{"dataset": "tunes sung on syllables by a formant synthesiser", "input": "log_mel", "win_length": 512, "norm": "groupnorm", "loss": "cross_entropy", "init": "lecun_normal", "grad_clip": 1.0, "batch_size": 256, "decay_fraction": 0.2}
Rows from block 9 of a small sound classifier, named by matrix and row number. Each number is 128 + 32 x the weight over its row's rms, rounded and kept within 0 to 255. All counts start at 0. Numbers have three digits each.
Before each channel's rows are labels from the 100 clips, of 14848, where the channel reaches its highest value: "loudest band" is the band of the loudest frequency at the time of the peak. Only what is clearly more common there than usual is listed. The data: tunes sung on syllables by a formant synthesiser.
# conv: pointwise conv (model.blocks.9.conv.weight, 320x320x1), inputs 160-239

loudest band: 250 to 500 Hz
conv.109:146165158095086148120152173135112117189081122079141176152099135165219196186182116150138188155166160092109159110107101143121136141129144107156107141128125190112119135126111166096117166126107176128160136184146168144119145193175094120159160165

loudest band: 2000 to 4000 Hz
conv.130:114136188150124091178125182150100137144153153156141151113066136116133209157170138206111142140129093090174109160092143097138083144163184147168119087132092106140139126170125056136148115126165103115105164105134147143101094145082100107148159190

loudest band: 250 to 500 Hz
conv.207:187114107130092089092128151122140153175080169116116118142110119073131079162058141155138144134130158181104138121127121124204152086118102070098096111090150154153160108157098155140132067059148157095127168104148081145136195092101091129125145136

loudest band: 2000 to 4000 Hz
conv.176:065117086145085125121109115114136165147114140141131092095078125072136100099112146221153141101181083104181163126199143132125065126075092102152159113125174152125143136127129127173060092082094140120072165119112117151140177123146189115163128186

loudest band: 2000 to 4000 Hz
conv.290:167059140148139064162139208102158112139118121100122098098126118148116131143126096080049127110043109106126102093134128129114108147157125157070100106137140149061184145142076127164082135135093117209046089136152118114125148128135092132153131064

loudest band: 250 to 500 Hz
conv.70:155126142135148152149115120053132135067139116172157077121136139071071182114160145109135103108126055107115114135136122137095111132171134129079100134154082143027149068141068104103147062156064141167130125132185141086115144161153178144105136106

loudest band: 250 to 500 Hz
conv.270:071150171154166136144201172128115130110144165150104115105112108132067150166097137108096137155118058110158120165133130158132131114086124123140111151106124147135146152201152109104172101097108134192141165157103061086158132164092131094144137193

loudest band: 250 to 500 Hz
conv.315:156163102137123144097085091115099116124164142124076095128130138177201121127107111116132077166108157078047098139101138123052144128175142142080129120154100191123104141146157107130051163147155110128116138159130097239133097099141081159117125103

loudest band: 250 to 500 Hz
conv.9:149127128176152137146117109102084133134071112105129109120142108130168082096150074132120085143124111161082172143121120184149140167145163133107106137119163132068147134141105160177146047140163091190147156110112115164148130117138172151030076133

loudest band: 2000 to 4000 Hz
conv.295:158112119154081119083149106097151126157156047130115097115179118130104137112157223066082159112158143122178114185148147108162172184164120107128139119101114063133143131159117134139099115129139065135096102070119092093114131188084133104126123146

loudest band: 250 to 500 Hz
conv.167:099122112113125132113115095100127126084117084177106097092102127143049103088039127154101151151136120152178132170119122151163143103072162123113128077088129136107160131092145127128144075091111123133146140095059059137139118137162159071148123149

loudest band: 250 to 500 Hz
conv.71:069083138200111116126108162123149101117139149113137102098131181160142116101075168058136166114116176172085142153149054097121067085113120123136121092127144114174097190163185159098143134106093116129098114172150087126089099140084110126066148134

loudest band: 2000 to 4000 Hz
conv.253:123151155133130084137176076096108095080100156106164139063160139141077110101116117148108194115095139092119178129156147157108198114137136100145186041086111092197122058118128132173155087111070114134136103120153151146146100120161147118159121108

loudest band: 250 to 500 Hz
conv.154:156116089089130124160158103119121132143165147068101079114102153131162190177085114122130163121193110095133183122188092108115087098205119135221155116048073100139095136180055111065193072135132124129128101098067099114176183143088118089106114076

loudest band: 2000 to 4000 Hz
conv.216:140106132129086081117091080059144079150164172105131143134062170155160159170144150125109084110090134181077090158124110151132107149134115115174137108132077126129151124157152128138147116108163075133120072145142113083124101206141107105144133163

loudest band: 250 to 500 Hz
conv.217:155152166143134147088154174176107183088121143132118157118083093115177094114148089131130080109139139108117102149127104085133107121102084112129176145094167095134090129100191130166140135101163154167107068090110094110047162119084034178129157113

loudest band: 4000 to 8000 Hz
conv.25:122059165113163135176103081108157136128114154137155204111111090157199126087179172094074094112119076086108113148111085180142118167138180079133095165154101118089126154123149149074115125126108084102150122104114168132093084144129173114163137100

loudest band: 250 to 500 Hz
conv.106:120163120087112143122082137135107152073124107078112126126098127148175147093076102127152116172112071186205105154156122164116108155099152145153152153101120081121155097133092111123165107110146108156178148092109091123177118086084143154139142115

loudest band: 250 to 500 Hz
conv.291:095134113085100085114161117060162057109104132129132095165164174150145138057081166158092149182120153114106159139089074116173185162094125067141045103095127118130182092174065187146164098129135160121086119176114141121162163129069146165132099104

loudest band: 2000 to 4000 Hz
conv.227:202083157182128095160105127140058159135124180213127127170131113115074169118110113138100170156089126158113106108089094158146158143096159174147139152090086089156172134150133148125135103094136128151083169069153133190090144084107239069132154140

loudest band: 250 to 500 Hz
conv.231:108078126166075105052079200122153126159119101150156165108168163102194096173098137120152102092144163153118109154150155142142194099123030103081110080134148124120172144087065139135169108140107146112123082082145132126128142112123111127116145173

loudest band: 250 to 500 Hz
conv.122:096086096156133087090120099114116098133101153115139096100043117053139146193105119090165133126098157132164192116108158122145152122175067140092127095103157134127096174134135156147103069097087121153126091188117167057060120079131164102091142133

loudest band: 250 to 500 Hz
conv.148:118162130169184100111123080166104097148098138096091204100143184159099188127129093153174201139097166159088140100119090136155072110081106103157158126145106132166129078096124133101069128162152073151157161127142091162172199129118107166089125144

loudest band: 250 to 500 Hz
conv.277:103105044125088106092157080077097086128063140111101120084106075072124144158056158081136091147098124142154176193086146111053086095090094134078107171105174147100093124170055157160170059079115138142090167113126141086137133145108150073099123110

loudest band: 500 to 1000 Hz
conv.21:119063125129097103128101115139136126106102177115116158100150119105094093166093131131090080145143114157146117152186155154130068132119102135119131148118134088113182089117096108138108134076146225121098097126147158122089167199114193158186145081

loudest band: 250 to 500 Hz
conv.188:099148183157164106148142100124113121148109132068150161110089163138103105130143134134151069117116094136180132147122095171176138150055137149069075102135154132079161159146127169148114085048137103124066194130098169102127105122070166165118103108

loudest band: 250 to 500 Hz
conv.68:076129119134124152130122079061150105117094090165126123122123151092136173123124135094171120139090073091192162140131145098118099153102119070088123109151072112114040125091061138089178093127124144103114125140137122115036145088183045074151124126

loudest band: 2000 to 4000 Hz
conv.194:126162117111088092097102164119147169176160148114059140146154122079136138137102145075092156169094116116152140153107132129168092105124122126107046096062143150096111112207162168167187093059125137151044129104140127108123043103093097156113157131

loudest band: 2000 to 4000 Hz
conv.116:154156143126114127135096068158089132118151124144150113101148113099071189125159127136109148121096088115149103137162106124157117141101093140074075166098105058081153176090175165111111123061137123175110105110134139178148095208173125089124136187

loudest band: 250 to 500 Hz
conv.47:113101078040143117074097104130117104149153101113107078119100099159074126107057163097099135155086162140115158134151071162102135122120133129135121134123130135148164151145094151133157103152124100093129159153119109135088150101110127139055096116

loudest band: 250 to 500 Hz
conv.181:053150098097115066126109155087096104073101073128156110145122088182127083092058169148039124166151152126105158205147117122099120141139129120160141144097045126150115145192137149086159106144107097144084190175099114112118118111012120097137112145

loudest band: 250 to 500 Hz
conv.81:137095124165135124074135129120152136201091100168136173144090114166141089139145048122097135101142183110135123115194176108112118130133086137122140193084140152121092151054174162117172167121169127129151186126159096166116105191123133088118088169

loudest band: 2000 to 4000 Hz; 4000 to 8000 Hz
conv.72:154150083070121125163121126137179141118145153126135112132120115112086118158133207119146126177098092161104084100150151108166146085110078117149142144199122135099110111162040084133149123119150111070172082094100151136133119115195197082150148124

loudest band: 2000 to 4000 Hz
conv.151:172137133161139098150185060085114129142148115118138112109113118089152105162126086122107144177142083166116139109167157140115124151114124097115126146096134194056149071135079142158113057101124119107078114114143124083128110127104137086156102100

loudest band: 250 to 500 Hz
conv.121:086101188176188065112124125125113089095197124194214134124129073139140119119129147115117100129090149158099138131154114077141145114106067110105123120047130120107105083099127147073135111098113091105094109147087116143197145100163110155142156121

loudest band: 2000 to 4000 Hz
conv.138:134148161130150122159120117108178118167114149138099110109188135098118185121157111137135173093150085161103069121132054137141114207113142105080044072137132115151162095141116115142117050102158109117118161084099180138117135151120098156164107103

loudest band: 2000 to 4000 Hz
conv.85:141103133136111125132113079131150104168153142100115134137169112145104131131131109089115039163133073138118124130083109143127141125069120107105089165121127169167121145169106136160083083077115100082069173098082117084096172158114125180164066136

loudest band: 2000 to 4000 Hz
conv.5:157130157093182077152161181075104060140165141059169137146119138098065133160131087114152104164143087134126113160125165197137171143141137093161063100117148140109161134181142133154109065126074122115082115164143120146115118119120117104148081152

loudest band: 2000 to 4000 Hz
conv.79:176096098113135115190155147147127178114127082166132173147097104180126170135133129099144170133167126121081088180170110116123149116139097147139117110146186134110056094161157111135132182138146111115091095184108121147127127059126186196123171113

loudest band: 2000 to 4000 Hz
conv.262:110130077123139129165118130094142175096076164173152107100174129171159113082122126176101082156118095095084095099098154169149139142105092129185122154085176072142174202087105103121119167078056103082131074168107082053142121085123118131185121162

loudest band: 2000 to 4000 Hz
conv.278:125181119176121060140110112076114127183149186118166121144174133112109126085120126142147078169147108170202093097145128156091177155124122103081104111105121103022166079124127114139134070074136093129067175055195100094175152118115093199147143145

loudest band: 2000 to 4000 Hz
conv.145:125119121180121152160183056093126152132162089099174118145118135087108078148146151145130124086123098096166130159093140165138172077128095139109061125121104127140138138122143149144142101120014114143067144139120095190109145097111159088134129112

loudest band: 2000 to 4000 Hz
conv.266:098113103109122134151137103123084098156137099156115136053142096123187098149082137169105123150136074053150118194108148132110108152121122148144164073121101119169111109102126181154117149117145157137115135181083148108140123138093110160163143154

loudest band: 2000 to 4000 Hz
conv.195:113084131173122083123137125114137174177106217156136158124198094099105185083073153126118118174104092138130072166101133168187080124135089098072046142185158087102097148136123134169101076068113173079062104144215110120075106200124133127128129095

loudest band: 4000 to 8000 Hz
conv.293:127145148173136018117167142101135113085150137156124130141112086177150134144164192160128119179127141082136092104162179135108080145157123129120108117092083148139132125185097153045106139091168119133125117103103145113124079155068097093127020145

loudest band: 250 to 500 Hz
conv.230:154119113142096142032100170119163113173130148137124213144145073120114096175131153165128125151090157125119122178023190127172133101085101114130134182131143116160092153166111132145129069138179169153129109124147081120142164137161137108128071097

loudest band: 250 to 500 Hz
conv.241:059153143187133096106137087113033119127125052119165148181110153152156150080072101091141118168138136110158142144089116136125088088111143099132091132077067109161127135166099159120178136142164123049090101106120066169148172112093144107134137075

loudest band: 250 to 500 Hz
conv.87:118111111095087142067149064065122184138082107121123119094134168173159089170167154142090124139112157125180147140176107101150114119153079127087134097129128145085071067205116180118142109153133134142143091081152099094142127126067096099087149023

loudest band: 250 to 500 Hz
conv.208:076128145157115142149174156082103160119097118151141163080172153121117119108118163017105093141105126116092169128165170106055174121117174134114128089138127120085114142185182131125172089145191118069130096129052087178187131100070160112113100154

loudest band: 250 to 500 Hz
conv.226:141151086142141086124113078113164069174138099133160110122134181121134098113117176095132112141110161124137052135104188160185124154168085107115152141108145120141158112164120134133156124136105071098164183113166069132152152111070149144162154032

loudest band: 250 to 500 Hz
conv.165:078108174086118137148106207096123145092132031109119155140191116152186143125116095097069158138114095180137114110151094079120133126155128127130119083111103149064148091063122130100175107133105128115128131077127126202094133172134159125121129159

loudest band: 250 to 500 Hz
conv.49:155136152148107181092096067149100155125165155150118183171181114124131160143157167123122161170133192059099134172160179108106131049111126134180153121054149148116114143112137137105162129112093119135097161164153068083095092153150110155045129148

loudest band: 2000 to 4000 Hz
conv.65:128126108129092118065140157122174112117119121100148096103166132064188156170117074132143141074135143115096157176108118103095130104107029121132113095075165037148195159126136134158154124060137092135100146116140125124123127161175101087185120161

loudest band: 250 to 500 Hz
conv.192:152104137153117173093075102067135136037155159127153105184145068153094153130142124144065151062161144131144119058082102203145118125122139170112127150104129157140095115158047142128160120146162130160134100085168098120084178096075132127096125095

loudest band: 250 to 500 Hz
conv.119:126082133144137138164118096114189179084097066085131155137147098150121111122187150048126162133167128149129104106203096139102097138217187172140082175137125109107121117089104138122176141140140205180154133117033083118144063139111140114169136225

loudest band: 250 to 500 Hz
conv.110:055061131134150146117135137162174135125118138060135117109106125170089111151146173098136125162166152116110057101133140152151131146111189080157143103158144167116186175123135104147109123152141020093140130066124111105075184172135122088184142140

loudest band: 250 to 500 Hz
conv.274:174058169102100133145149155079128147127145131080150117123163126091153132148142118190140108155110046149137150118110104121092112156076153102122122149141094155052128098163162121076192104140156123106155095158167128131070115100138123122142144098

loudest band: 250 to 500 Hz
conv.40:168148155075213145043097082134124147140170088133164065185136129141126111106134133133097168135103135116131153145043059083146117126096079111169120107098105144159143121154157142158118100129107133151100213082080146137123102111103121195057083130

loudest band: 2000 to 4000 Hz
conv.282:169112151130122085151179112086092136178131137147145158100119128088205129139114138137105108162115106146122161136139139159131072130086129098099106155113155125052093091100163143179141051102096133088057123117121119093083072142124119113150087091